{
  "train_examples": 36250,
  "image_size": 48,
  "cutout": 0.4,
  "activation": "silu",
  "weight_standardization": false,
  "loss": "l1",
  "adamw_weight_decay_other_params": 0.01
}
Rows from block 11, named by matrix and row number. Each number is 128 + 24 x the weight over its row's rms, rounded and kept within 0 to 255. All counts start at 0. After the name is the row's rms in percent of the matrix's.
# conv: 3x3 conv (model.decb.0.0.conv.weight, 256x512x3x3), inputs 423-431, a 3x3 kernel for each
conv.204 127 [156 124 109 130 108 183  64 189 166 223 115 122 108 127  78 122 119 123 174 243  43  92  70 207 100 130 132 126  85 109 127 146  82 119 143  97 114 142  92 135 170 160 137 129 111 136 117 136 101 132 133  77 100 154 127 127 109 185 123 156  96 126 107 112 115 164 137  94 123 115 120 135 177  98 195 157 143 135 113 140 121]
conv.205 048 [158  95 135 134 136  81 168 115 113  74 126 173  72  86 167 152  99 150  90 203  93 167  63 159 193 150  39  84 176 120 126  87 150 130 193 124 128 164 107 131  97 139  88 129  98 157 127 114 142 107 132 131 117 123  83  56 174 158  54  94 157 137 147 124 134 132 146 127 151 127 150 101 126 102 134 146 118 105 144 123 123]
conv.206 174 [110 176 110 107  81  94  82 194 139 128 159 138 131 104  96  89 155 125 110 122 160 144 108  42 141 130 129 127 133  87 210  85 149 117 113 170  91  90 154 127 152 127 121 147 143  86 140 172 160  84 155  76 116 155 194  84 131 195 184 114 174  43  84  98 174 139 128 101 192 105 140  79 194 104  95 131 113 106 138 110 149]
conv.207 143 [ 64 130 111  88 197 137 191 114 156 122 182 139 136  99 110 109 115  90 240 112 143 160 143 146  73 169  88 116  92  80 165 103  72 168 116 162 100 155 156 211 150 111 126 128 106 107 121 147 179 105  95 125 118 111 131 161  98 127 162 124 114 154 130 114 152 123 124  97 106  90 150  86  88 196 143  99 146 152 117  94 173]
conv.208 054 [138 106 160 121  82  94 127 122 144 166 157 121  83  57 110  54 144 112  56 205 118 106  91 107 199 177 140  56 177 194 114 142 101 147 178 133 108 158 161  65  81 147 106 114 155 139 121 128 120 120 114 118 118 158 175  83  41 196 118   5 234  83 179 110 115 136 148 181 124 123 101 145 139  91 154  73 171 110 166 109  91]
conv.209 036 [ 99 161 136  89 143 140  87  99 151 120 134 139  43 242  83  67  75 152 111 133  55 141 168 140  86 174 172 129 111 151 115 181 169 130 176 101 101 128 124 103 111 146 138 114 113 172 115  80 124 149 140 132  95 172  93 109 152 178 129  38 158 140  41 164  77 131 112 136 101 158 142 140 113  96 163 142 109  89  68 133 187]
conv.210 042 [189 141 111 117 143 147  96 135 138  70  91 162  53 169 161 109 143 156  93 138 106  83 128 184 173 115 136 134 135 123 158  91  91 100 227  73 102  70  99 149 146 147  91 147 112 174 107 150 139 142 117 109  91 154  95 102  78 153  89  69  70 236 136 110 160 164  96 115 148 102 165 126  82 126 149 108 119 121 129 141 148]
conv.211 028 [134 147  64  95 130  96  76 190 147 131 109 119 108 101 144  25 113 140 146 109 123  30 213  96 158 127 157 104 168  91 152 132  98 161 219 103 157 127 103 112 158  94 158 108  90 187 153 105  86 109 133 162 155  88  66  22 159 119 162  27 174  95 160  69 137 182 142 154 107 129 129 132 142 106 133  47 128 148 146  94 126]
conv.212 072 [114 143 124 122 164  47 131 124 101 120 149 144  92  99  81 211 137  78 102  95 156 129 157 104 185 133 123 124 100  97 161  89 199 106 146 149  86 125 141 153 134 100 141 149 114 140 148 112 178 124 115 157 128 123 144 109  52 190 126  30 177 143 105 131 130 123 106 137 110 154 129 162 125 139 144 177 118  95 112  95 109]
conv.213 076 [169 152 144 138 150  47 137  88 138 153 149  91 110 159 148 106  78 126 115 178 134 108  94 146 106 147 148  99 183 146 120 164 199  94 128 127 127 149 145 112 126 165 107 104 114 159 134 118  93 153 136 154 122 124 204  42 109 150 172 132 154  75  68 163 138 116 114 134  89 205 113 115 130 122  97 109 102 154 103 148  84]
conv.214 032 [145 132 110 132 120 108 137 150  85  80 104 155  94 140 193  85 102 162 150 155  83 168 116 114 170 147  63  76  97 172 116 150 107 172 174  93 117 121  90 116 137 125 100 139 122 162 116 141 135 119 114 132 142 112 113 117 140 179 113 113  88 118  93  96 170 136 115 128 138 116 151 133 141  93 121  99 108 127 146 133 150]
conv.215 224 [105 175 122 107 132  89  99 130 144 147 125 111  90 133 152 142 104 105 210  97  81  28 128 177 182  49 159 144  87  81 110 167  85 190  52 223 152 137 118 101 122  98 119 127 132  65 135 170 117 119 155 145 103 166  77 171  96 198 100 141 145 117 117 112 126 136 148 128 153 125 144 122 119 167 106 119 105 148 116 118 143]
conv.216 041 [159 106 139 139 153  90  89 138 142 126 198 107  79 126 151  98  76 134 111 163 123 103 103 159 154 157  85 130 129  90 167 103  99 171 203 102  95 126 114  95 128 168 135 129 125 197 116 115 126 113 151 173  73 116 138 129 148 179  97  66  63 145 160 106 128 147 127 132 167 149 137  95 166  97 129 104  73 156 135 148  93]
conv.217 031 [143 155  90 147 116 152  93 151 116 110  78 135 117 174 154 110 117 142 127 105 133 163 119  75 166 127 156 132 140  78 133 134  65 186 238  44 103  86  92 147 111 109  94 156 145 179 116 149 117 138 124 123 106 142 135 122  57 188 154  86 205  80  29  96 161 130  89 131 134 129 159 145  84 102 154  97 111 116 164 137 124]
conv.218 074 [163  70  96 119 130  85 198 115 103 127 153 201  76 118  65  76 121 164 131 115  98 110 171 127  86 138 143  63 138 132 100 114 120 137  94 227  92 143 116 152 140 102 179 104 124  92 137 103 100 140 111 166 155 149 131 132 164 159 153 155  95 120  82  88 144 121 108 147 150 154 106 156 134 161 151  96 145  87  80 102 106]
conv.219 037 [135 134 108 155 128 145  93  84 102 117 108 110 120 164 146  89  66  56 165 116  70 149 113 115 130 162 156 116 161 103  93 132 189 139 157 218  80 120 142 121 151 118  82 112 184 167 140 111 131 138 115 144 113 146 163 161 128 181 116  58 106 139  73 114 124 163  96 112 160 143 146 121 149 186 105 117  82  94 114 156 116]
conv.220 035 [133 105 116 130 106 117  88  96 162 145 126  86 112 153  85 159  71  98 119 116 114 182 121  97  36 194 181  85 212 168  88 159 163 164 156 168  83 139 182  98 100 120  87 137 153 167 131 110 160 141  95 126 117 148  69 192 111 161  98 117 123 173  10  77  94 155 143 138 158 130 170 122 127 154  88 146 104  83 131 111 121]
conv.221 096 [111 150 172 135 173 121  95 108 184 180 122  98 149 104 124 146  86 155  46 200 134 172  50 218  64 167  55 106 109 157  85 106 149 100 205 114  48 158 125 160  85 123  85 163 150 141 103 177 121 120 138 126 118  95 219  72  77  49 130  59 147 114 195 169 115 132  96 107 132 136 140 104 153 122 141 132 139  40 211 102 140]
conv.222 069 [122 168 101 138 140 154 119  93 117 126 163 136  89 129  75  82 107 138 136 113  96 143 140 155 154  99 119  99 144  76 115 162 169 152 114 189 169 100 158  89 185 131 146 114  94  97 145 127 127 122 150 117 187 109 168 167 134 102 106 204  93  96 152 102 114 118 123 150 158 114 188 118 146 114 112  95 100 188 116 122 109]
conv.223 106 [134 144 167 130 130 124 117  48 133  74 144  93 150  56 140 158  99 129 169  92 148  76 119 101 174  90 160 190 108 147 123 195 156 203  99 100 137 131 109  91 159 110 153 149 144 166 183 109 121 115 158 123 113 159  64 102 145 238  97  82 235  97  94 118 133 119 114 126 115 151 142 189 111 113 117 149 109 124 103 119 134]
conv.224 047 [148 117 123 154  90 154 126 113 121  96 214 132  84  71 105  89 146 129  90 174  72 100 115 152 176 166 155 101 134 143  75 208 116 134 188 147  94 171 136 109 111 111 128 102 144 134 156  94 153  93 144  99 145 152 151 137 112 219 139  92  81  96 129 142  74 158 174 146  87 157  84 137 159  96 114 113 155  95 121 106 156]
conv.225 153 [150 120 100 149 116 120 138 118 114 116 151 194 102 106 146 141 111 146 177  88  66 141 107 101 142  97 127  94 113 137  73 122 190 128 119 170 146 118 107 140  92 128 139 116 112 115 122 159 142 162 134 101  95 162  97 127 120 169 145  82 113 210 103 109 135 122 145  89 140 126 178 173 105 156 138 147 142  93 141 108  95]
conv.226 028 [126 143  74 153 126 158  73 150 122 150 100  68 122 138 183 126  89 111 117 100 169 156 126  48 101 168 195 146 172  59 216  95  92 203 212  40  97  98 144 125 131  96  95 126 145 174 127 115 152 136 141 128 118 122  37 117 169 158  65 126 229  53 142 107 148 130 100 151 106 139 149 149  89 105 127 125 120 132 129 147 105]
conv.227 144 [130 181 134  89 135 132 164 185 117 137 120 145 114 126 191 150  88 125  97 148 138 156 102 143 147 162  69 156 148  79 141 116 158 144 145  79 138 162 123 138 105 129 158 155 105 119 104  94 123 110 141 114 128 135  69 148 135  66 176 124 175  72 141 142 136 127 136 135 122 150 109 111  68 107 161 135 106 152 212 106 104]
conv.228 193 [167 111 138  79 120 161  61 128 193  78 164 136 102 158 151 137 130  89  89 141 182 146 109 153  99 116 187  55 114 138  62 140 146 181 128 142 128 121 118 122 124 143 134 147 126  94 141 123  90  90 158 150  95 130  67 150 169 125 102 147  91 106 189 162 109 152  94 118 167 129 117 123 116 163  72 148 137 140 172  91 107]
conv.229 140 [119 126  85 146 163 136 132 100 134  92 126 155  91 122 129 114  87 114 207  64  84 144 164  84 151 157  80 111 116 214  77  74 216 118 183 109 104 148 175 135 123 136 143 130 136 107 184 141 135 124 120 120 122 108 186  71 202  89 111 128  99 177 107  71 131 133 158 170 147 110 141 117  55 172  97 140 126 116 144 105 104]
conv.230 050 [174 107 119 169  98 136 110  92 136 113 144 166  67 110  61  77 116 180 175 137  19 140  90 176 185 187  71  71 158 119 152 190 187 143 133 111 102 152 149 106 138 161 116 119  98 113 119 124 132 156  84 152 122 167 178 166 174 178  84 125  84  69 119 132  78 131 181 156 118 141 107 145 100 141 143 162 109 150  28 149 161]
conv.231 159 [158 109  85 180  91 101 138 138 142 158 129 160 140 153 189 126  73 108  84  77 209  97 180 100 204 108  79  95 117 158 159  48 174  85 154  75 135 150 127 206 106  85 114 191 144 172  98 107 143 141 122  81 109 126 214 165  76 116  63  98 169 106 139  89 157 118 143 119  97 132 127 119 117 143 167  95 143 126 125 108 178]
conv.232 033 [121 152  99  89 100 108 152 105 160 134 172 149  84   7 171  23 166 134  68 157 123 166 111 117 148  73 206 130 173 135 123 177 168  67 175 155 154 133 116  61 179 118 132  90 104 152 134 105 142 126 116 157 130 120 111  57 143 132 149  22 216  87 210 108  89 183 121 184 101 135 112 144  72 144  97 133 166 109  79 140 114]
conv.233 068 [170 112 129 122 178  95  89  92  91 103 130  91 113 155 131  94 112 153  90 136  57 138 238  57 162 153 117  67 137 133 104 165 143 151 200  62 112 115 119 114 145 161 142 124  85 155 111 107 124 129 140 141 103 135  92  75  90 205 101 113 180 195  78  73 117 152 140 143 123 135 142 172  79  99 143 136 114 127 123 136 111]
conv.234 042 [143  96 131 158 115 156 116 173  94 117 133 148  44 161 134 130 125 160 135 172  80  99  94 166 162 185  53 104 101 108 154 113 143 129 209  89 100 126 100 120  71 177  91 132 102 163 115 140 146 132 106 122  83 145 127  73 188 145  99  89  97 173  65 106 137 145 116 111 155 143 153 107 154  98 152 114  99  96 129 141 128]
conv.235 035 [143 132  97 154 148 157 155  92 107  60 117 175 109 146  91 137 131 141  96 108 132  86 177 120 218 110 114 110 129  75 150  99 143 130 224 107 113 108  97 125 118 118 107 122  91 157 123 139 120 132  98 119 120 152  91 139 125  75  56  69 232 117  88 113 140 117 116 155 103 135 163 146 105  95 134  82 137 111 134 152 142]
conv.236 040 [162 106  88 110 116 152 113  98 154  70 138 189 116 117 106 125  73 131  57 155 119 183  96 144 166  98 141 130 105 168  98 220  87 128 148 140 109 140 105 164 133  98  73 123 130 174 132 130 125 123  97 133 126 111 157  59  97 128  95 152 132 166 108 114 132 133 168 141 119 135 137 104 142 114 119 154 138 101 206  82  86]
conv.237 029 [157 125 109 121 139 115 135 141 116  55 141 157 114  87 156 128 135 119 148 115 113  96 112 135 192 123 106 117 144  35 183 128  90 159 222 111 116 112  95 133  97 135  95 129 107 180 121 135 128 103 105 144 114 126  62 135 128 145 103  80 135  94 101  84 149 126 135 117 141 133 175 144 120 105 115  97  93 133 147 148  95]
conv.238 052 [147  85 125 174 116  76 189  97 124  96 134 176  67 123 138  82 123 132  57 128 155 190  97 149 153  66 133 107 111 131 126 111 171 114 150 182 105 155 112  83 150 155 125 127 100 110 147 143  88  98 138 136 158 131 255  95  40  84 153  77  81 138 144 138 138 123 168 133  90 125 136 124 178 136  66 102 143 135  82 151 137]
conv.239 108 [156 134  98 118 131 158 158 122 147  68 130 106 135 126 146 147 116 142 126 164  74  85 128 154  91 177 104 182 122  58 141 166  84  97 151 158 144 119 148 146  93 162 109 151 136 148 103  93 111 184 133 140  97 140  36 177 153  86 179 136 142 178 177 157 117 121 111 133 139 134 143  90  97 121 146 153 170 101 150  84 150]
conv.240 157 [ 93 167  67 153 135  61 128 129 100 178 128  33 146 141  85  84 143 157  95 157  95 117  91 150 141 141  76 148 209  93 201 211  54 196 111  36 128 167  83 104 156 115 141  80 105 138 150 130 109 142  99 119 118 233 165 208 108 143 183   8 175 153  40 129 164 140 180 147  90 101 139 120 131 107 149 132  91 126 121 121 126]
conv.241 174 [138 118 164  54 135 183 142  63 107 125 106 100 164 141 108 122 130 124  57 107 127 104 139 176 148 139 150 166  89 121 109 164 103 151 126  42  95 124  87 146 122 123 119 166 159 120 141 113  93 118 174 130 100  89 143 146 106 120 123  83  47 166 255 171  87 114 175 129 129  73 115 128 163  82 141 119 109 147 118 163 131]
conv.242 028 [117 137  95 133 125 199 129 119  56  90  90 144  58 162 131 118  92 158 160  93  83 144 169 126 162 124 124 187 154 107 168 156 141 123 200  58 102  97 118 136 151 123  71 132 127 177 131 119 134 157 104 123 114 135 171  54 102 126 129 116  81 213  69 111 158 165  88 124 129 101 167 132 110 120 117 112 120 152  79 158 159]
conv.243 094 [198 163  81  98 104 117 108 115 143  98 157 158 150  92 172 152 157  82 140  99 101 158  94 135 143 100 170 121  93 117  75 120 197 148 151 168 172 155 130 124 115 138 142 151 153 113 132 132 129 135 133  85 141 145 135  80  71  25 201 148 128 134 139 143 137 144 148 131  44  89 174 186 151 133 152 129 140 104  79 139 111]